Weights of a small self-supervised image encoder.
Data: trained on pixel-art sprites of 400 made-up characters on tiled backdrops, 197500 training examples, 16.6 epochs.
Rows from block 2 of a small self-supervised image encoder, named by matrix and row number. Rows with one number belong to one neuron. Each number is 500 + 25 x the weight over its row's rms, rounded and kept within 0 to 999. All counts start at 0. Numbers have three digits each.
After each neuron's rows are labels from the 100 images, of 14848, where the neuron reaches its highest value: "responds to" is what is common among them; "peak on" is the class under the peak. Only what is clearly more common there than usual is listed. The data: pixel-art sprites of 400 made-up characters on tiled backdrops. In brackets: how many of the 100.
# fc1: MLP up (model.blocks.2.mlp.fc1.weight, 768x192), inputs 0-63
# fc2: MLP down (model.blocks.2.mlp.fc2.weight, 192x768, transposed), outputs 0-63

fc1.310:498469450483533496539500490461517504518517528500485534521512493477493471536545473453486548486457470494560506533516481504460499491563491549494497516478471564596554489450514527516470532519513492
fc2.310:458474488504484471505504555524464501509496484498498489518511523469505537472490507482485505459448474497474478490473501526511492517454446458518521509521525569521479513477509491499515460519484497
responds to: large (89)
peak on: sprite (36)

fc1.240:482480487506493528523500480490490518496498508470527527522471479467544508477507521477521521466479512500501496473507504494515493509511489506508471481502507472544534431506518487467503449511467544
fc2.240:537508511518503479491479481483494485492492488554478476495502493536470506490531504478505517516487487478533500517494461501492465538456516455523528530540468485471505502486498545522483543462496490
responds to: pink (28); white (25)
peak on: sprite (69)

fc1.767:530481523486528491519505464493548462474513487527499513498480489470457530507523511484505464479534474453529475524561508493509526517494519492486516519517453494492523485500528518497532512516504540
fc2.767:487437520475491512512490493531471490494510525470485507522496505521468511498503509491500534514533475470506540488566479498504506522490504502495459533480500467501486474526528481517520497456484482
responds to: black (62); teal (29)
peak on: sprite (57)

fc1.538:435469514495491447522517512500529504508516511475473474468464491524497502480504518522481555516502497519476555513496460511507520477495472480485517477515530547491496489480521493502464495494498502
fc2.538:500507532509502543486512492476487471520485483482509482518531525490487537537512482494571461506454468471488473510530533512519484463518458521532487511502485503528498491538501480462500503528466513
responds to: large (64)
peak on: sprite (48)

fc1.653:479484493502518534489512423509524460500507496534453500508525488503492509503541504470516494488562458456503482497517485503493518481515459474461502465452491518506534543526564517478553489500515512
fc2.653:539504536459500516464503449509493491483519537467449500517500526537534542498533492499530506481557481480522493491542454497503532489507503504482505508479512523517469507486553510506529524444473483
responds to: black (89)
peak on: sprite (89)

fc1.479:474518503523495474541505521527526493520491499535484519483479513512460466481507493471495511512524472444515503513518486479528494487477522460463479505534481498508505510526483489495560510510532474
fc2.479:500484512459531527547488509526462500530497503513500516515461512486472529515532546546532483473538487574509496487527458466544509507485517505474454528487479471494488498457477527508477522531547475
responds to: pink (56)
peak on: sprite (40)

fc1.206:506516511508490519515511480483517514508496474484510504517490530498488489503492501501512500498523526494473515500465484494524498475462548462458516470499528435465522498496546477477532548525505529
fc2.206:475493511490457529526517518476492507455485517568526445517505487510476508491501480487515506466506503489491508516500519509508495478541532504519549552488478487478491525466474481489478502502513529
responds to: white (28)
peak on: sprite (100)

fc1.148:468491476533495474533525492458503509547481477453515512516481480500577479508549467519500483504513513497491500506517466447509503514533560491456478519526466476516492509484519466483509506497437488
fc2.148:539492523555519534490481549499500505458534520505527500568511526438509487512532517508514512478487466515527500534464485496454524490493505519506507482561510514510501493488525483512473475484521479
responds to: yellow (25)
peak on: sprite (46)

fc1.469:479531529521477466473490482515488503510497472527517504500516522510500533439476501556504533504484518480469517466462510499499501497467524461487518508506464502503487514497521535494538504533485455
fc2.469:501510517505477505537465507471509486510490550521514436457479472498499498526466466508430488503503491501454477524518492475543480508530545466485483518513486464523536520488477488471480501491502505
responds to: pink (27)
peak on: sprite (98)

fc1.234:452464507499538517515508513528495481521480528507493473530479518488452464560477476461515509492507514464496476462497467483472538455526529519509493483528483453447523466517534493464514505564511474
fc2.234:526502500492532492469472480480480530496489468502470482465545512509527499475520516521491528502460473535508511535500546487529498486496473498493492506476483487548482503498506516526507537505522537
responds to: white (28)
peak on: sprite (60)

fc1.764:514541509491454490468519506522484528503471500461523512469477487440469481489522525513481504475486535513526516469432505483517501529539526478538456480547499517458483507512449470502481493533496514
fc2.764:537512493504458504506517489460512514480476465496516472543480491509504537500488480480493511520482481479457500526487513525483489498496465566514491481493504512475523493518568519500467468460518559
responds to: purple (91)
peak on: sprite (99)

fc1.14:516502530528466465508540466464514501511437551475534530474500445458555493480477499520491534510514509503428534497551525448518508477465489506510514487452520479492500484534500517500521461508519499
fc2.14:516496480507536532483493497517463509513536503504486463541495502480512520525520467523539451464509497493569505485448518517511482477508512533505465567534489537490501509524543454496474548457491511
responds to: black (35)
peak on: sprite (36)

fc1.142:514507490488490476502508480514542486543463470507489502507508494497491535547453493510502560480479534505499506520539511467479501550530473509463479461473522469481501510472443513509481479474471505
fc2.142:479520496468519510482501470482460526489498505518494487487475502478509490508467494514506468535501481498485507535473484528532505450485479469518515567490503543519483533487529498495471524507479469
responds to: black (33)
peak on: sprite (69)

fc1.435:475506481479456518504468480478489477490477453487514477471492461491457521463499523472506480456554458502505501529487537498507518454536503540502502508493521480511503485506514510484521505532530457
fc2.435:499461520475525499501486518518540535486507514496462500497502556537559493545522475542485528509498479489505500526478447486508467473480474509521536503496465487483490506480504460537480520520457511
responds to: large (77); pink (36)
peak on: sprite (67)

fc1.459:462510477501505479505474499478499466534526506513506480533489496531505492484468487529497518523445513470473471520532502569552496515460524471517487553534494500536489502484522552501486519453501533
fc2.459:473490509504482457492489470533453461498486486452475514497492484462491450489549490518501566546499505516520526508513466518478456535519525485480477493510524516507480524485479496527474486486457516
responds to: yellow (34)
peak on: sprite (53)

fc1.64:478511508530550516498520473495531482526475495524500484512552517525477504512480480511487493552472500526423502479490494524506516493494488490474504536467532506503529445541509528571505469485505484
fc2.64:503552500514485454481483528467486537507485485454517521516510528503538525506473483439501447498512568470511513541517493476483477528451459506466485486502455488497468498472502518550482500475467497
responds to: yellow (48)
peak on: sprite (51)

fc1.654:526530497530499458543520522523509543561502474497480498519513531551487515518537550495474517501514479541499539456510566451490521496537504458479472536495526471472513508502532530572497471533506424
fc2.654:508505515467510523482495508485502470501462513517519526540541495484486503509529459492576512545483515470518502510499451531483462545467528540557491536517507497515516509545466471513523520505513554
responds to: pink (27)
peak on: sprite (41)

fc1.580:485552468506477505488495463454470466484505462537534507512518498487481489477520533514472502514504516519505480501486502494441466468486513527527492516472490516511518522531530467483524472464498512
fc2.580:461494505554531475524503541534533482480489531493498466489520524496507496510502508512476501526527485501513538507544504540551513493521481512476508514473506545466504538506512544483475511482512484
responds to: pink (25)
peak on: sprite (41)

fc1.507:518479511487483473509468516516463521452475530547472469525543518500513528458519557499509484491495496457516455528509491492460489530467476508494495490500531518495457476489484485505448509485489517
fc2.507:534522527514494512470515519527552454513472510504507491508507505504507506496476487512449531483498485488496519480491499519476519500495504502466504472510495477485492542504515513513492520530427487
responds to: black (25)
peak on: sprite (75)

fc1.189:468505507507488533508509460516515495514475481499496530483547526476474520486504541514499481533504517528520551487480478464520550501516515469521472541485498524490499523515492480513458538536514502
fc2.189:488490491478499467457541477491468457468504525454522489517447508502465503550558508534529498518512524530483475469546505491468544519526497510435538463518518500508512477460482497529504510507495525
responds to: purple (29)
peak on: sprite (43)

fc1.669:534522510489507517477477473474470511472448479491508537477533437494479559502523520504452508471480523530480517529504465493509440525498518484504493512500537513500489534504530479511501495493482454
fc2.669:462512452507486467485517507522518425506508516558509502562550469476513497492510515515501492469492461543472486489538543489515504494478471512510505518543504480489454465497472519497490530524491559
responds to: large (98); upper left (51)
peak on: sprite (86)

fc1.156:498492433478460460507463489476476506488502473497496498546515510480476501453436559498430509509498525488491493458475511483475514489470498487477508504520526490510466476500492445513454501451510487
fc2.156:473518532483498539490514497501512510494473499533498477472501504487517496504539531487485501493431493527505485482518519512492521516509490523459486498539501482510473520496523508484516490512493519
responds to: yellow (32)
peak on: sprite (37)

fc1.103:511494509555543483533459486541536484553515535525522517451494520477507478530458497541501505481479481520467561504493546536498513478540516465493489542519508536500516489519490453522495476472496494
fc2.103:547508479503479521473516537469465494447472491539510495541484463512520505473465496497472503512528537503514436574499502532518504501510444504530486504500485494492517490512531506470518497502492507
responds to: green (48)
peak on: sprite (68)

fc1.167:505523503488500506480488455498506520529461522528474510465539510489479499494492513505524552551489570535498523474483537448505549489524501473496460521503527482503520519467461499529506501518479459
fc2.167:467466479520496527542526456512481460494561516503470529487513503466472513515604539493534498487537492506540495510533519494477500499531528469481485499468482536487465532498480461525499504527456483
responds to: purple (81)
peak on: sprite (85)

fc1.477:506521487529510486528526459534465489466490477539545492501463499514494451472492499494500483445476491504520474486474479497520507491469501511513484499512524474476478530543501500517519495533511471
fc2.477:480439534497546508481534523479469437489493517491503496519525494462501509510510497547491542530493482535472498524509528479460491506460472468492505507489480534518540521432500508502462499494477461
responds to: pink (31)
peak on: sprite (57)

fc1.102:498476524517514465523480444494520476515505519533494507465497530505521456538487503519491515490475508496472536493490498532500474465541502466510503516516500532503451496482506477514464491496482529
fc2.102:543481487510503511529501468484501547519517464498462467469494557488533512513481461524490518482507484490470491543513483522492470552519485531491521523494466514504526462506483505504486543520487470
responds to: white (86)
peak on: sprite (86)

fc1.18:559507450541488508496478489528495529508476496522526538546494504522539535494470468471505538553472525469487510486493512515527496496456479527523520488485498519502542511515522518531463516476512498
fc2.18:494513569483525515470497569495493479516523512539472499517506529495505488481493476470444472494492506490507516520487444513500459525508467520480532527511524466487518456525515498510546510484505487
responds to: green (68)
peak on: sprite (63)

fc1.402:486499509474506494529534528468482477531504527527494495494515505464441483475469533533493519495503490511459516454479497540539471536528512475495468479536479513510492457507497506533523488480519497
fc2.402:511535496506500543531476489562497537489528481509493518502494534514492496496488524473492520461486494481530523473550490520444486503455517497504490521516508481489532534489499516472530486501465492
responds to: white (31); yellow (28)
peak on: sprite (99)

fc1.728:506489459543517477478513521474465548475478487514518503452466474490487502489458504551523508511527529507470499491511528481507477447489493521448448516445507478502457518500521531480500485501509521
fc2.728:472483491515476482490541457503484515499512507525562503482526486495517497476527498500469507508526481501536500478543488487523496528476447471473481504508479522494474439518503515432508509484517525
responds to: pink (37)
peak on: sprite (78)

fc1.231:474488518538483490507501524511490489496502531519499518487459518551541512534501551520484493460462509492530513524508488494442514507497479481466508491462477479510474497550477503554472528466466520
fc2.231:527502508494498484507516506536464500473496453498490472490487497445511484472495486497474480521528484512493456508513465525493499457492473501517477460451510538477498528431478524479496485557481452
responds to: large (91); white (33)
peak on: sprite (83)